Rows from block 11 of a small masked image model, named by matrix and row number. Rows with one number within an expert belong to one neuron, the router's apart. Each number is 128 + 24 x the weight over its row's rms, rounded and kept within 0 to 255. All counts start at 0.
After each expert's rows are labels from the 100 images, of 14976, where the router gives the expert most weight on average: "colour at peak" is the nearest of a few named colours to the mean colour under the peak. Only what is clearly more common there than usual is listed. The data: analogue clock faces.
# router: router (model.blocks.11.mlp.router.weight, 32x128, trained with AdamW), inputs 0-127
# up: expert up (model.blocks.11.mlp.up, 32x64x128), inputs 0-127
# down: expert down (model.blocks.11.mlp.down, 32x128x64, transposed), outputs 0-127

# expert 23
router.23 [146 132 134 113 106 125 131 115 141  91 126 111 112 122 135 148 153 101 129 119 140 131 147 137 125 108  93 111 125 144 146 138  99 125 129 106 141 136 116  96 116  99  97 151 100 136 140 124 139 121 107 100 163 119 136 154 126  80 163 110 146 147 127  93 128 127  93 137 154 146 148 157 169 172 185  97 152 117 142 122 127  87 112 142 105 122 198 136 127 114 123 134 119 150  92 107  92 169 124 116 138 105 131 115 164  92 113 150 105 144 132  90  92 127 111  75 165 188 121 147 110  96 169 165 181 142 112 145]
up.0 [ 93 124 136 160 138  49  95 116  95  84  97 121 127 122 103 103 121 141 131 111 136 124  94 149 110 114 121  94 103 127  93 135 136  93  99 111 105  87  99 155 146 147 126 100 143 145 141  98 107 138 129 131 115  58 123 155 133 140  95 136 162  88 137 152 117 100 115 103  99 136 113 137 115 129 122 126 107 162 130  99 129 146 129 131 111 125 122 135  86 150 135 130 111  76 137 130 105 119 153  81 175 132 155 110 119 109 137  94 179 100 111 110 164 134 129 114 149 108 105 114 174 144 166 150 149 117 135 121]
down.0 [135 128 151 155 111 135 119 104 124 138 105 128 107 153 157 109 134 127 103 126 104 110 137 100 171 143 119 112 125 181 115 143 153 119 120 141 121 137  92 107 111 150 115 180 107  98 111 146 113 113 116 137 148 150 127 125 146 122 122  69  80 111 100 143  94 136  94 166 147 133  98 138  98 133 168  88 116 162 135 101  87 115 121 107 112 146 103 146 127  99 104 141 117 156 113 139 151 155  91 130 118  90 149 110 145  86 188 129 137  72 140 113 148 165 117 148 125 154 157 136 183 133 119 139  72 113 142 130]
colour at peak: white

# expert 21
router.21 [ 99 130 134  96 130  97 126 145 126 170 145 144 142 111 132 113 147 149 131 127 144  81 132 136 125 125 134 123  88 138  98 134 127  55 154 153 160 139 117 146 137  95 117 101 125 142 137 121  94 144 173 126 125  88 114  98 149 123 107 127 108 125 126 134 128 117 147 173 148  91 155 106 127 113 100 114 104  74 107 131 122 152 128 121 106 102  99  94 133 106 145 176 124 120 144  93 198 126 117  97 149  95 107 160 159  98 125 131 140 115 121 105 134 162 153 124 178 110 119 144 203 132 139 133 152 147 153 132]
up.0 [149 119 124 129 130 149 121 146  89 188 153 146 135  26 132 127 160 124 119 130 130  89 147 141 138 155 140 157 127 142 131 121 112 116 148 145 117 139 108 138 114 125 146 149 123 139 124 145 143 168 139 113 101  82 121 134 117 139 156 130  91 143 134 139  96 130 170 109 114 132  80 171 143 102 118 123 134 188 118 148 138 124 122  90 155 124 108 111 116 119 112 107  90 129 124 107 134 105 192 166 132 135 113 144  48 134 134 147 133 134 147 151 140 122 154 119 140 113 166 181 128 148 144 137 137 122 139 129]
down.0 [ 98 147 130 119 162 138 111 109 163 104 101 161 113 128 125 112 119 121 111 111 135 115 169 111  92  89  75 146  94 176 163 117 157 100 125 117  89 133 141 135 163 126 141 127 126  95 133  92 161 142  84 169 133 164 130 117 154 148 130 115 124 109 119 150 118 146 136 111 130 130 140  96 171 106 115 168 159 150  93 109 158 161 178 155 132 109 131 122 140 153 134 170 190 111 141 126 141 124 157 110 134 171 140  66 133 114 131 132 135 134 108 138  97 135 128 105 117 145 106 115 119 112  91 128 125 108 177 138]
colour at peak: brown; black

# expert 0
router.0 [106 105 114 103 110 119 135 140 109 135 146 110  91 122 131 101 142 134 126 145 104 143 140 132 121 133  86  92 173 159 124 116 162 159 137 118 120 131 117 119 135 212 169  95 159 139 106  82 111  84 104 107 107 131 118 142 147  80 147 103 117 132  93 139 168 151 110 106 122 125 126 123 162 103 138 137 105 162 144 120 125 130  82  95 149  94 124 130 112 127 110 131 131 124  92 143 147 130 141 122 107 128  91 112 153 118 134  97 105  80 129 145 127 108 145 117  80 175 111 124 112 126  59 129 149  92 118  97]
up.0 [ 77 127 148 161 126 141 117 110 116 112 162 110 171 132 150 166 102 130 156 174 110 160 111 134 118 143 102 109 154 116  55  97 137 150 140 159 128 110 143 159 152 187 125 107 117 164 100 168 120 146 111  94 123 131 139 104 135 147 127 127 126 135 113 138 124 127 113  94 160 107 137 159 136 153 109 133 114 147 131 122 134 138 148  64 156  78 132 114 126  94 121 136 136 161 176 128 118 140 132  90 114 140 106 101 141 106 136 130 112  80 107 135 161 142 136 119 131 125 107  96  72 100 153 113 128 125 138 167]
down.0 [134 143 145  93 144 118 121  98 140 127 108 127  75 136  98 159 100 160 139 123 146  96 134 114 105 145 103 107 122 118 132 163 163 147 155 125 176 146 129 125 127  93 100 134 108 129 144 133 129 118 127 160  71  74 152 135 121 137 127 127  90  91 114  89 126 142 168 109 140 140 134 130 176 105 115 108 103 165 162 106 101  91 141 161 136 140 151 182 147 156 122 131 109 131 117 132 104 169 128 159 133 149 114 126 152  90 147 173 146 124 126 102 121 125  91 114 141  89  76 136 102 117 103 166 160 125 108 108]
colour at peak: brown; black

# expert 31
router.31 [101  58 128  99 156 134 144 128 132  97 110 116 106 112 121 119 143 143 156 130 102 139 149 149 140  89 115 135 101 147 162 110  91 174 131  87 110 115  93 130 133 121 142 144 122  71 144 122 108 120 145 128  91 116 138  93 116 134  91 126 131 142 176 130  81 113 115 115  86 113 134  96 142 133  74 118 114 125 125 117 145 142 128  98 120 148 182 123 150 181 128 112 147  88 115 139 100 122 184 139 121 133 136 148 130 100 110 142 125 137 124  85 136 134 129 118 144  52 117 160 147 142 108 142 162 123 137 112]
up.0 [115 147 157 121 117 113 131  71 113 128 114  83 133 167 154 138 121 136 159 174 118 150 132 122 151 104 122 134 161 116 120 148 107 126 104 128  90 119  97 103 141 134 143 164 127  73 167 105 133 150 114 119 131 114 179 111 120 117 112 139 135 184  92  99  87 103 113 154  96 127 136 141 159 127 117 134 137 151 101  95 141 104 117 145 127 102 162 143  98 141  88  60 139 122 108  99 152 129  84 149 149 126 135 145 137 141 132 130 132 149 110 100 108 126 163 137 115 108 120 108 162 170 175 143  83 107 113 148]
down.0 [116 152 114 135 110  98  83 151 110 127 133 118 149 110 110  95 120 150 127 133 176 111 151 110 165  95 130 131 142 124 110 114  96 138 128 158 153 147 104 128 110  99 150 124 104 117 100 105 102  93 154  94 116 124 122 165 132 111 102 147 126 148 143 111 130 103 111 148 114  97 158 110 170 147 131 150  59 123 133 170 169 121 122 109 120 155 138 155 124 106 144 154 128 109 138 146  84 170 157 103 144  77 159  98 115 134 108 104 110  74 129 156 192 127 109 135 176 136 110 128 138 147 172 124 110 119 127 146]
colour at peak: grey

# expert 8
router.8 [115 155 140 128 120 197 118  79 166 152 139 181 135 157 123 144 141 131 108 103 130 156 149 133 156 144 173 145 152 150 151 138 121  97 143 140 135 112 173 113 160 153 106 117 118 113 141 123  93 121 139 118 139 117 146 144 157 113  83 100 134 134 144 134 133 119 116  87  91 124  87 133 122 146 158 138 105  94 140 142  88  96 177 136  90 128 139 161 127 111 106 114 115 149 160 106 125 176 135 103 156 160 146 129  67 152 132 140 130 129 133 152 118 120  95 138 116 130 142  80  89 155 122 134 144 103 165 114]
up.0 [146 102 118 130 134  94 159 122 144 149 166 140 147 145 177 152 124  94  87 151 170 130 140 146 119 153 143 133 169 124 118 115 145 165 160 151 108  93 140  93 159 135 125 121 158 130 152 145  94 120 133  81 143 171  99 117 128 171 117  77 103 137 139 147 149 125 135 151 130 127 121 120 168 104 152 135  99 110 122 128 151  95 125 126 118 156 143 134 122 142 121 129 121  90 144 156 159 111 133 159  92 120 148 142  91 101 155 101  74 181 122 138 168 140  94 139 127 151 117 116  78 116 148 112 112 121  94  88]
down.0 [133 118 118 114 127 133 107 124 133 144 117  90 122 152  87 129 112 147 125 119  86 129 150 113 134 116 146 128 155 120 108 151 132 123 144  98 117 148 126 136  84 123 127 133  87 120 114 128 126 129 121 111 116 113 102 129  81 161 121 100 112 137 116 154 129 117 110 154 143 145 108 154  93  83 165 160  98 101 104 125  97 130  85 146 159 116 118  87 108  78  99 151 109 122 147 118 110 113 125  62 115 125 138 115  79 111 127 129 141 119  95 123 118 127 108 102  95 179 109 151  92 113 168 138 141 126 231 134]
colour at peak: grey

# expert 14
router.14 [104 111 155 110 146 124 118 122  80 163 113 126 126 159 153 128 108 139 116 122 144 127 114 124 162 111 111 106 134 130 146 115 154  89 138  97 125 117 100  96  93 102 150  79 143 134 144 145 157 174 172 143 140 107  84 134 108 160 124 100 104 128  96 107 112 140  98  94 178 108 131 113 135 140 158 120 161 150 118 120 140 174 141 100 125 106 142 133 131 166 135 117 128  50 106 128 139 104 161 114 129 159 141 120 146 142 113 163 161 131 139 115 143 106 126 168 113 115 138 130 152 155 101 148 109 194  85 106]
up.0 [177 133  61 128 157 123 150 152 112 133  58 157 117 165 117  98 102 116 163 137  77 163 128 110 159 146 118 132  99 133 142  98 145 112 119  87 128 130  67 147 167 128 153 133 118 152 171 104  98 118 102 126 145 142 150 128 155 105 105 137 133 146  91 144 147 113 102 137 160 149  91 138 140 143 130 141 140 146 128 118 144 105 134 130 157 143 147 135 129 127 137 140 108 154 123 114 127 139 151 127 124 120 161  92 158 138 137 127 193 158 126 124 149 170 128 109 121 155 146 172 131 104 119 105 148 179 147 131]
down.0 [132 132 130 142  93 112 119 140 113 121 146  91 121 129 149 107 124 112 129  92 185 131 112 160 145 129 104 105 116 158 134 111 188 143  93 126 160 144 174 145 138 151 127 118 116 119 101 126 143 115  78 110 109 149 153 147 174 139 161 105  78 118 161 134 141  96 118 133 134 124 157 106 128 112 153 114 170 112 142  84 150 171 127 137 120  99 113 138 134 122 142 159 139 154 160  91 149 147 103 112 123  71 103 156 142 109 159 180 145 152 112 108 169 120 128 116 111  83 104 118  79 116 136 133 141 117 118 160]
colour at peak: brown

# expert 4
router.4 [137 109 123 150 120  81 136 166 106 136 133  87 112  78 128 125 116 125 119  85 103 134 120 161  96 106  90  91  89 102 151 156 139 151 136 114 137 132 114 129 117 128 145 155 147 100 116 107 129 145 101  97 168 121 118 103 130 134 145 117 158 114  98 126 133 145 137 138 125  99 148 131 116 152 108 146 124 149 145  95  67 109 123 161 128 107 101 148 109  78 124 112  97 119  95 157 115 137 129 125 117 120  25 127 155 112 139 169 123  95 116 142 100 130 126 135 109 139 110 127 109 136 169 110  91  81 141 110]
up.0 [171 137 133 121 159 142 135 142 130 116 154 119 100 124 144 163 121  85 103 137 147 113  90 165 115 139 151 125 120 168 120 102 134 136 105  80  94 142  99 109 106 148 133 114 118 129 129 202 108 133 114 113 135 142 127 127  97 184 156 173 134 105 123 140 141 182 126 151 116 155 151  86 124 133 143 111 168 160 148 159 149 153 175 116  72 146 145 149 137 107 107 104 120 137 101 144 142 120 146 117 107 116 103 137  98 147 121 169 127 132 103 137 149 129 117 130 159 116 100 115 137 198 151 104  96 135 124 116]
down.0 [135 173 157 129 118 124 132 154 119 125 169  94 129 145 121 145 111 135 174 149 146 147  72 117 110 158 170 108 142  77 151 112 162 160 115 135 112 124 164 128 123 130 136 105 135 144 100 163 117  98 128 136 157 119 151 154 104 152 170 113  98 101 124 120 115 111 106 125 149  88 104 159 118  52 120 135 135 113 150 145 146 101  99 149 100 129 170 131 173 134 131  88 134 140 152 106 123 171 155  83 112 137 126 107 110 153 151 130 149 138 145 155 179 120 142 113  75 120 109  97 135 122 124 125 127 128 109 140]
colour at peak: white; pink

# expert 22
router.22 [119 163 149  99  99 137 153  82 126 168 180 168 135 181 143 123 160 118 119 107 132 144 126  99 140 140 166 103 154 106 142 134 119  99 134 126 117 113 156 137 123 131 150 138 128 141 134 116 155 120 190 118 172  90 140 178 123 131 150 116 142 125 114 146 175 150 123 125 106 147 131 119  97 133 128 155 123 142  99 103 100 158 139 178 151 122 135 115 139  90 138 120 127 163 127 140 176 141 107 103 137 107 141 120 109 149 129 171 140 112 131 149 107  74 139 128 109 171 175  89  80 112 108 154 148 135 110 123]
up.0 [173 139 130 113 145 149  89  77  95 128 102 160  94 129 129 146 108 145 156 137 131 154  88 113 110 139 120 150 126 137 101 149 175 159  96 121 129 106 169 129 148 116 137 134  53 119 133 141 107 118 110 118 147  98 140  75 155 147 132 113 114 122 138 122 129 113 149 127 118 102 130  86 136 103 156  79  98 126 166 164 140 148  84 123 138  96 169 140 133  97 130 170 132 112 114 102 111 144 112 141  97 146 150 116 124 140  97 136  99 137 126 135 112 176 130  96  94 173 137 105  92 147 133 110 154 109 129 150]
down.0 [123 128 123  95 122 136 139 124  90 155 110  89 160 130 155 161 131  83 127 135 108 134 128 117 124 136 173 114 105 139  95 120 108 114 146 124 129 135  87 104  92 186  87 147 209 125 107 161 125 122 126 139 163 108 120 102 145 149  97 132 139 119 120  83 108 112 147 108 122  75 103 155 126 138 114 149 116 140 152 147 123 149 141 135 129 137 144 123 140 117 108 136 122 154 117 147  94 179 131 135 134 166 146 139  80 111 149 137  80 126 118 147 167 102 121 142 136 125 116 118 153 122 171  73 165 115 175 128]
colour at peak: white

# expert 29
router.29 [162  89 126  97  96 116 130 136 100  99 122 111 115 116 107 163 103 142 128 123 107  96 125 153 151 114  86 109  90 137 136 128 159 183 141 106 165 134 103 108 125 112  79  87 153 132 125 119 119 131 113 128 128 120 136  90 124 139 101 109 132 124 185 179 115 111 123 105 167 141 126 135 107 101 111 121 177 110 162 108  79  78 129 127 140 118  77 118 123  94 120 135 150 159 109 125 109 132 126 158 132 116 123 120 146 151 145 140 115 123 151  72 123 124 126 133  90 180 159 149 122 140 134 156  93  83 146 118]
up.0 [135 134 118  91 136 136 133 156 121 121  98 162 125 105 168 161 114 117 111 128 140 130 108 106  97 111 137 141 119  93 105 162 157 176 119 177 119 142 146 121 143 166 112 116 152  95 119  84 125 135 133 127  77 122 117 152 110 125 108 105  85 113 128 158  77 102 142 142 145 141 113 116  96 104 144  96 123 134 140 155  99 110 122 107 114 154 120 126 109 104 122 131  85  98 108 142 161  96 125 125 131  80 103 142 120 158 183 141 159  97 165 108 100 137 126 132  90  80 169 101  88 121 142 148  81 117 126 118]
down.0 [165 138 119 190 110 124 163 136 133  90 127 122 145 142 106 106 167 130 169 110 150 109 129  92 140 119 151 134 171 137 139 126 123 127 136  70  97 138 111 125 134 112  72 110 116 103 102  99 121 106 102 118 159 102 109 126 160 165 130 171 129 140 126 111 125 118 126 169 120 160 162 125  97  76 138 164 105  69 152 161 113 147 135 108 111 112 122 120 113 120 137 152 158 154 125 100 148 104 127 107 119 121 114 133  91 157 125 129 121 146 184 168 121 144 143 143 132 123 151 112 100 124 114  74 124 124  95 152]
colour at peak: pink; white

# expert 10
router.10 [126 125 127 115 118 128 139 146 125  98 142 135 119 168 110 122 110 123 114 133 155 128 112 110 134 120  95 137 152 130 100 107 132  47 126 143 125 147 134 120 133 109 116 120 111 123 120 115 120 184 168 163 162 107  86 134 158  94 118 121  92 163 131  83 122 130 109  93 171 128 120 125 144 136 191 128 167 144 141 127 153 126 135  90 119 148 139 128 110 166 179 129 138 122 104 121 130 137 143 124 147 164 131 121 173 108 136 118 132 131 153 110 140 132 143 175 144 149 152 166 173 156  91 163 165 198 126 116]
up.0 [121 121 156 154 156 131 111 117 144 118 100 133 112 125 111 153 172 112 167 148 156 109 103  46 115 110  94 171 139 132 146 121 138 106 132 131 133 121 157 179 134 154 107 191 147 140 127 105 153 176 152 130 117 118 133 137 112 143 103 151 109 107 146 104 136 132 145 158 122 141 105 140 130 150 115 138 138  86 117 107 158 135 151 106 115 142 107 140 156  62 145 138 137 169 152 109 137 102 152 154 106 144 149 116 104 185 142 123 183  91 121 141 108 168 101 163 152 142 132 141 107 141 113 140 121 123 124 123]
down.0 [136 146 134 136 121 111 153 123 139  78 129 136 151 149 121 181  91 141 147 112 130 109 122  83 124 128 202 137 169  90 113 100 102 140 122 105 119 132  78 146 148  81 137 103 141 121 124 139 130 159 152  80 126 139 150 132 151 140 128 140  91 115 119 109 122 103 140 146  97 115 122 131 118 141 174 147 111 150 141 105  73 134 109 127 127 139  99 120 103  91 135 127 133  76 130  83 165 149 134 114 116 149 135 150  81 145 159 170 100 114 159 113 116 137 145 161 156 153 137  94 137 100 107 112 116 162 139 150]
colour at peak: pink

# expert 16
router.16 [133 174 140 100 135 107 140 108 128 122 110 197 123 140 121 170 129 102 140 119 115  67 145 127  96 153 130 137 127 118  84 103 122 114 143 160  99 104 151 167 128 100 131 138 128 155 119  81 147 150 154 121 148  94 103 149 130 133 121 105 137 133 112 121 125 136 124 152 115 140 145 157  48 119 147 154  94  80 133 109 144 131 162 122  92 146 149  97 143 109 139 123 137  52 134 139 121 132 102 115 135 101 134 124 154 143 144 134 149 103 136 124 138 107 120 127 176 150 117 114  85 133  92 122 114 130 119  74]
up.0 [139 141 108 114 104 156 144 118 101 145 160  98 124 142  75 141 154 145 145 126 161 153 126 126 102 112 165 155 150 148 122  79  98 141 129 136 135 155  90 132 123 131 113 151 143 131 133 122 108 110 126  84 113 100 133 120 148 138  91 112  61 162 124 133 147 121 102 135 124 130 147 100 136 139 140 181 103 104 137 142  91 122 135 110 117 171 117 114 162 159 124 140 225 138 132  99 126 137 151  86 131 122 165 122 137 125  94 121  62 137 152 149  93 104 142 115 126 165 116 125 151 106 142 136 118 141 147 122]
down.0 [110 133 182  21 117 111  95 144 116 110 114 166 140 131  88 118 122 115 140 158 109 108 118 147 180 131 121 126 100 111 142 123 128 119 134  92 142 101 119 159 123 126 128 121 118  97 139 144 106 156 122  91  99 139 109 110 132 162 126 112 141 135 172 124 149  87 143 158 129 125 137 149 137 121  99 119 137  94 144 126 131 127 113 116 145 150 102 144 121 135 137  80  86 127 142 147 125 140 106 147 166 124 109 110 120  79  60 169 131 105 122 123 114 142  84 160 134 150 139 143 110 134 165 114  94 117 121 101]
colour at peak: white

# expert 5
router.5 [105 141 145 176 134 112 149 163 102 132 118 101 123  82 124 127 127 154 130 138 147 159 125 117 100 130  83 106 175 137 141 134 119 146 131 152 105 128 111 113 117 166 149 157 128 123 126 126 122 106 103 110 110 132 154 142 122 122 103 117 155 138  93 136 141 142 132 141  98 140 149 138 170  98  69 127 105 168 123 110 206 148 109 160 139 110 179 145 134 140 131 148 138 134 158 134 145 140 158 143 108 132 115 109 152 142 132  94 100 101 114 144 142 122 143 131  74 129 135 110  87 151  63  95 100  65 122 110]
up.0 [127 129 155 132  89 130 131 160  68 174 128 145  88 150 177 131 120 149 122 100 164 123 110 100 156 141  98 126 116 143 132 119 121 137 131 149 130 133 113 120 157 121 123  90 135 120 139 118 119 103 141 145  86 158 128 152 127 133 109 165 140  73 101 150 123 104 103 115  91 115  96 125 109 129  99  69  84  95 181 143 117 116 107 139 107 125 160  98 114 104 114  96 156 118 158 116 166 170 117 131 106 144 161  91 159 143  85 149 163 137 152 148 116 162 151 122 110 136 152 108 105 145 123 103 129 135 141 149]
down.0 [146 158 131 111 114 140  95 138 127 124 102 142 110 153 149 139  97 132 138 115 137  76 150 127 159 136 153 132  73 112 172 116 170 130 149 119 106 132 182 151 130 113 166 123 117 157 156 121 100 104 150 160 145 163 155 100  80 131 132  81 134 133 140  78 148 110 116 133 119  91 134 143 143 120 137 137  94  63 134  86 203 110 109 114 115 127 159 110 165 119 127 111 144 127 105 120 139 103 134 135 130 128 127 110 154 153 112 115 152  98  79 124 112 137 131 151 112 118 109 130  88 104 148 122 135 124 172 131]
colour at peak: pink

# expert 28
router.28 [155 110 112  88 131 115 125 139 147 154 141 149 108 126 132 137 150 147 165 156 110 149 150 142 119 141  86 134  84 100 138 121  96 162 121 114 120 139 150 146 148 142 145 179  45 131 134 128 136 169 107 115 107 147 134 132 119  92 136 137 100 133  86 126 142 142 156 171  88 122 151 133 108 106  82 102 126 152 140 140  88 143 111 131 143 117  53 151 140  94 131 127 120 109  92 151 101 110 173 122 128 144 123 145 139 115 121 122  97 111 107 137  93 156 129 119 155 100 136 175 127 111 135 134 100  82 158 122]
up.0 [139 157 120 109 139 152 124  93 125 158 140 144 166 116 150 104 150 113  84 130 129 111 127 156  70 100  97 100 101 123 143 156 126 134 132 117 105 118  95 137 100 127 113  96 127 135 135 134 155 146 174 118 120 107 127 143 147 123  77  77 179  77 125 120 169 123 110 127 130 129 111 137 152 145 110  83 191 135 120  93 115 120 128 170  90 130 127 101 120 153 102 114 112 134 149  91 124 157 127 139 144 116 174 135 132 144 102 155 123 158 163  83 111 128 132 177 113 154 126 143 151 150  94  97 123 117 144 111]
down.0 [125 137 167 153 142 143 161  97 118 123 128 145  75 101 165 113 127 146 113 165 107 149 111 111 125 159 115 132 116 119 130 102  93 130 150 126 108 113 139 106 159 177 104 178 122 147 121 120 100 129 120  92 122 116 143 163 154 100 150 154 139 143 123 105  73 124 142 147  76 103 122 154  96  98 105 131  99 149 125 124 149 123 145  95 150 134  98 136  76 180 135 135 160  97 143 112 156  92 124 154  93 147 150  74 109 121 140 141 122 126 124 119 122 144 130 141 142  92 122 154 112 174 141 110 107 131 178  94]
colour at peak: black

# expert 9
router.9 [119 105 138 163 140 126 129  99 112  82 123 105 151 105 120 127 115 140 112 148 139 148 127 122 138 118 102 110 169 108 125 116  85 171 134  76 105 133 136 107 155 126 111 140 127 137 138 144 134  98 110 106  90 157 130 114 127 146 171 147 143 109 142 122 113 135 119 104  94 177 112 121 172  75  52 114 135 141 142 120 154 155 117 156 139 142 160 113 146 170  75 120 135  99 100 135 151 117 145 162 151 141 116 119 179 111 122 106 109 136 143  97 140 114 133  88  86 104 143 182 131 131 129 153 139  83 128 138]
up.0 [ 92 116 154 116 104 153  97 104 124 130 142 126 134 170 128 138 115 167 173 114 135  97 142 128  97 111 145 138  91 116 156 104 158 143 161 135 146 119 150 163 149 191 106 124 116 132 178  93 151 152  65 150 146 129 160 100 188 123  87 108 142 138 125 153 143 136 150 126 162 149 129 130 139 128 136 125 128 131 131  99 103 106 121 131 130 123 126 121 137  77 146 182 104 101 145 165 124 111 160 104 143 160 136 131 109 148 128 167 115 161  70 158 138 136 156 110 150  87 125 152 127 160 123 139 139 126 131 123]
down.0 [101  84 129 126 135 153 177  89 100 120 138 117 113 173 144 163 131 120 108 135 103 166 139 138 124 113 115 128 148 124  91 109 115 107 140 107 145 125 153 132  78 131 145 148 143 154 171 157 116 141 132  91 151 180 148 180  90 113 103 135 111 156 111 142 129 107 127  83 101  88 113 168 117 130 118 136 123 157  87 124 161 107 118 102  77  89 135 133 125 162 119 121 118 151 138  92 109 109  90 128 105 103  95 111 157 110 140 116 111 121 111 135 117 142 155 138  92 130 133 153 127 159  67 110 139 107 112 107]
colour at peak: pink

# expert 15
router.15 [ 93 118 148 119 143 148  96 107 131  89 123 154 115 176 138 143 128 130 128 121 108 106 133 123 128  70 167 124 116 129 134 150 138 125 114 122 119 124  40 111 146 139 115 145 121  95 131 104 108 162 112 141  98 112 131 112 112 144 140 156 127  89 109 142 172 125 104 123 113 156 126 119 101 167  84 136 135 132 134 144  89 158 126 129 178 146 168 138 116 165 182 133 138  97 109 108 123  99 129 127  99 130 128 167 104 102 108 118 183 141 133 164 130 138  93 165 127 108 138 166 156 145 139 127 163 162 139 158]
up.0 [164 120 147 148 111  89 130 111 144 172 154 120  92 139  84 156 117 125 128 152 116 129 131 122 121 131 118 120 169 158 119 122  88 113 160 135 144 131 163 119 158 149  87  82 126 150 117 163  95 164 153 116  97 114 100 149 131 116 137 114 140  94 170 153 133 105 142 101 119 137 138 127  50 106  95 132 116 124 166 145 159 134 140 151 141 130  80 170 137 135 147 149 126 101 120 113 158 147 138 133 119 110 112 102 105 121 121 137 147 141 172 129 146 125 117 124 123 187 163  83 120 112 187 140 164 125 132 141]
down.0 [139  95  80 135 149 101  99 108  99 126 164 141 152  82 160 163 163 135 158 107 153 143 117 135 115 132 125 141  72 106 142 125 132 118 116 130 116 132 134 144 126 128 123 115 127 131 140  95 101 117 127  94 158 103  99 230 101  72 152 152  91 153 167 127  93 147 104 127 137 144 150 138 123 140 155 133 154  73 113 132 132 169 168 111  96 131 133 145 114 128 119 123 147 109 147 144 130 137 112 122 166 117 128 129 159  90 136 136 128 127 167 130 110 154 125 128 118 154 151  83 153 143 118 132 131 157 120 115]
colour at peak: pink; white

# expert 6
router.6 [ 84 125 107 134 140 114 150  97 136 116 119 126 117 126 103 146 111 119 155 129 122 145 126 127 142 160 111 139 104  99  96 134 152 166 134 145 131 121  90 154  90  94 163 166 150 127 111 141 121 125 127 122  84 135 133 130 105 116  99 121 115 128 126 120 115 122 164 187 105 125 104 125 113 124 156  94 195 127 132 139  80 155 107 108 139 149  29 155 140  87 146 111 143 123 136 121  92 124 148 166 129 129 148 122 156 125 117 120 111 107 123 121 146 144 155 108 118 120 117 140 113 134 108 150  69  66 162 112]
up.0 [ 88 145 122 134 123 103 148 125 135  93 123 133 113 144 121 108 118  97 111 151 121 146 180 140 134 122 132 188  88 108 106 148 142 116 125 110 124  81 135 139 132 130 143 160 104 118 147 127 102 109 143  89 136  59  82  74 132 136 150 160 126 119 109  94 133 134 115  89 110 147 111 135  76 164 135  86 120 118  84 168 152 108 140 130 149 125 105 135 128 160 124 115 140  93 126 135 101  82 128 135 132 114 119 137 127 114 132 136 119  90 101 119 103 148 161 135 163 128 104 149 109 148 135 193 113 169 110  96]
down.0 [125 102 170 126 112 144 122 136 156 140 118  84 115 138 143 127 115 125 105 132 142 123 117 158 136 150 160 126  88 137 143 128  98 110 107 146 120 117 132 141 125 147 129 150 137 102 162 137  79 136 160 130 141 139 132  97 147 150 116  95 121 135 123 137 160 112  88 157 115  98 146  97  99 149 121 122  97  94 132 119 106 138 115 115 120 176  81 147 142 121 113  98  85 127 118 117 116 166 118  84 116 159 120 137  75 174 155 136 147 126  98 113 108 128 123 167 111 128 201 137 163 158 153 167  92 150 182 168]
colour at peak: pink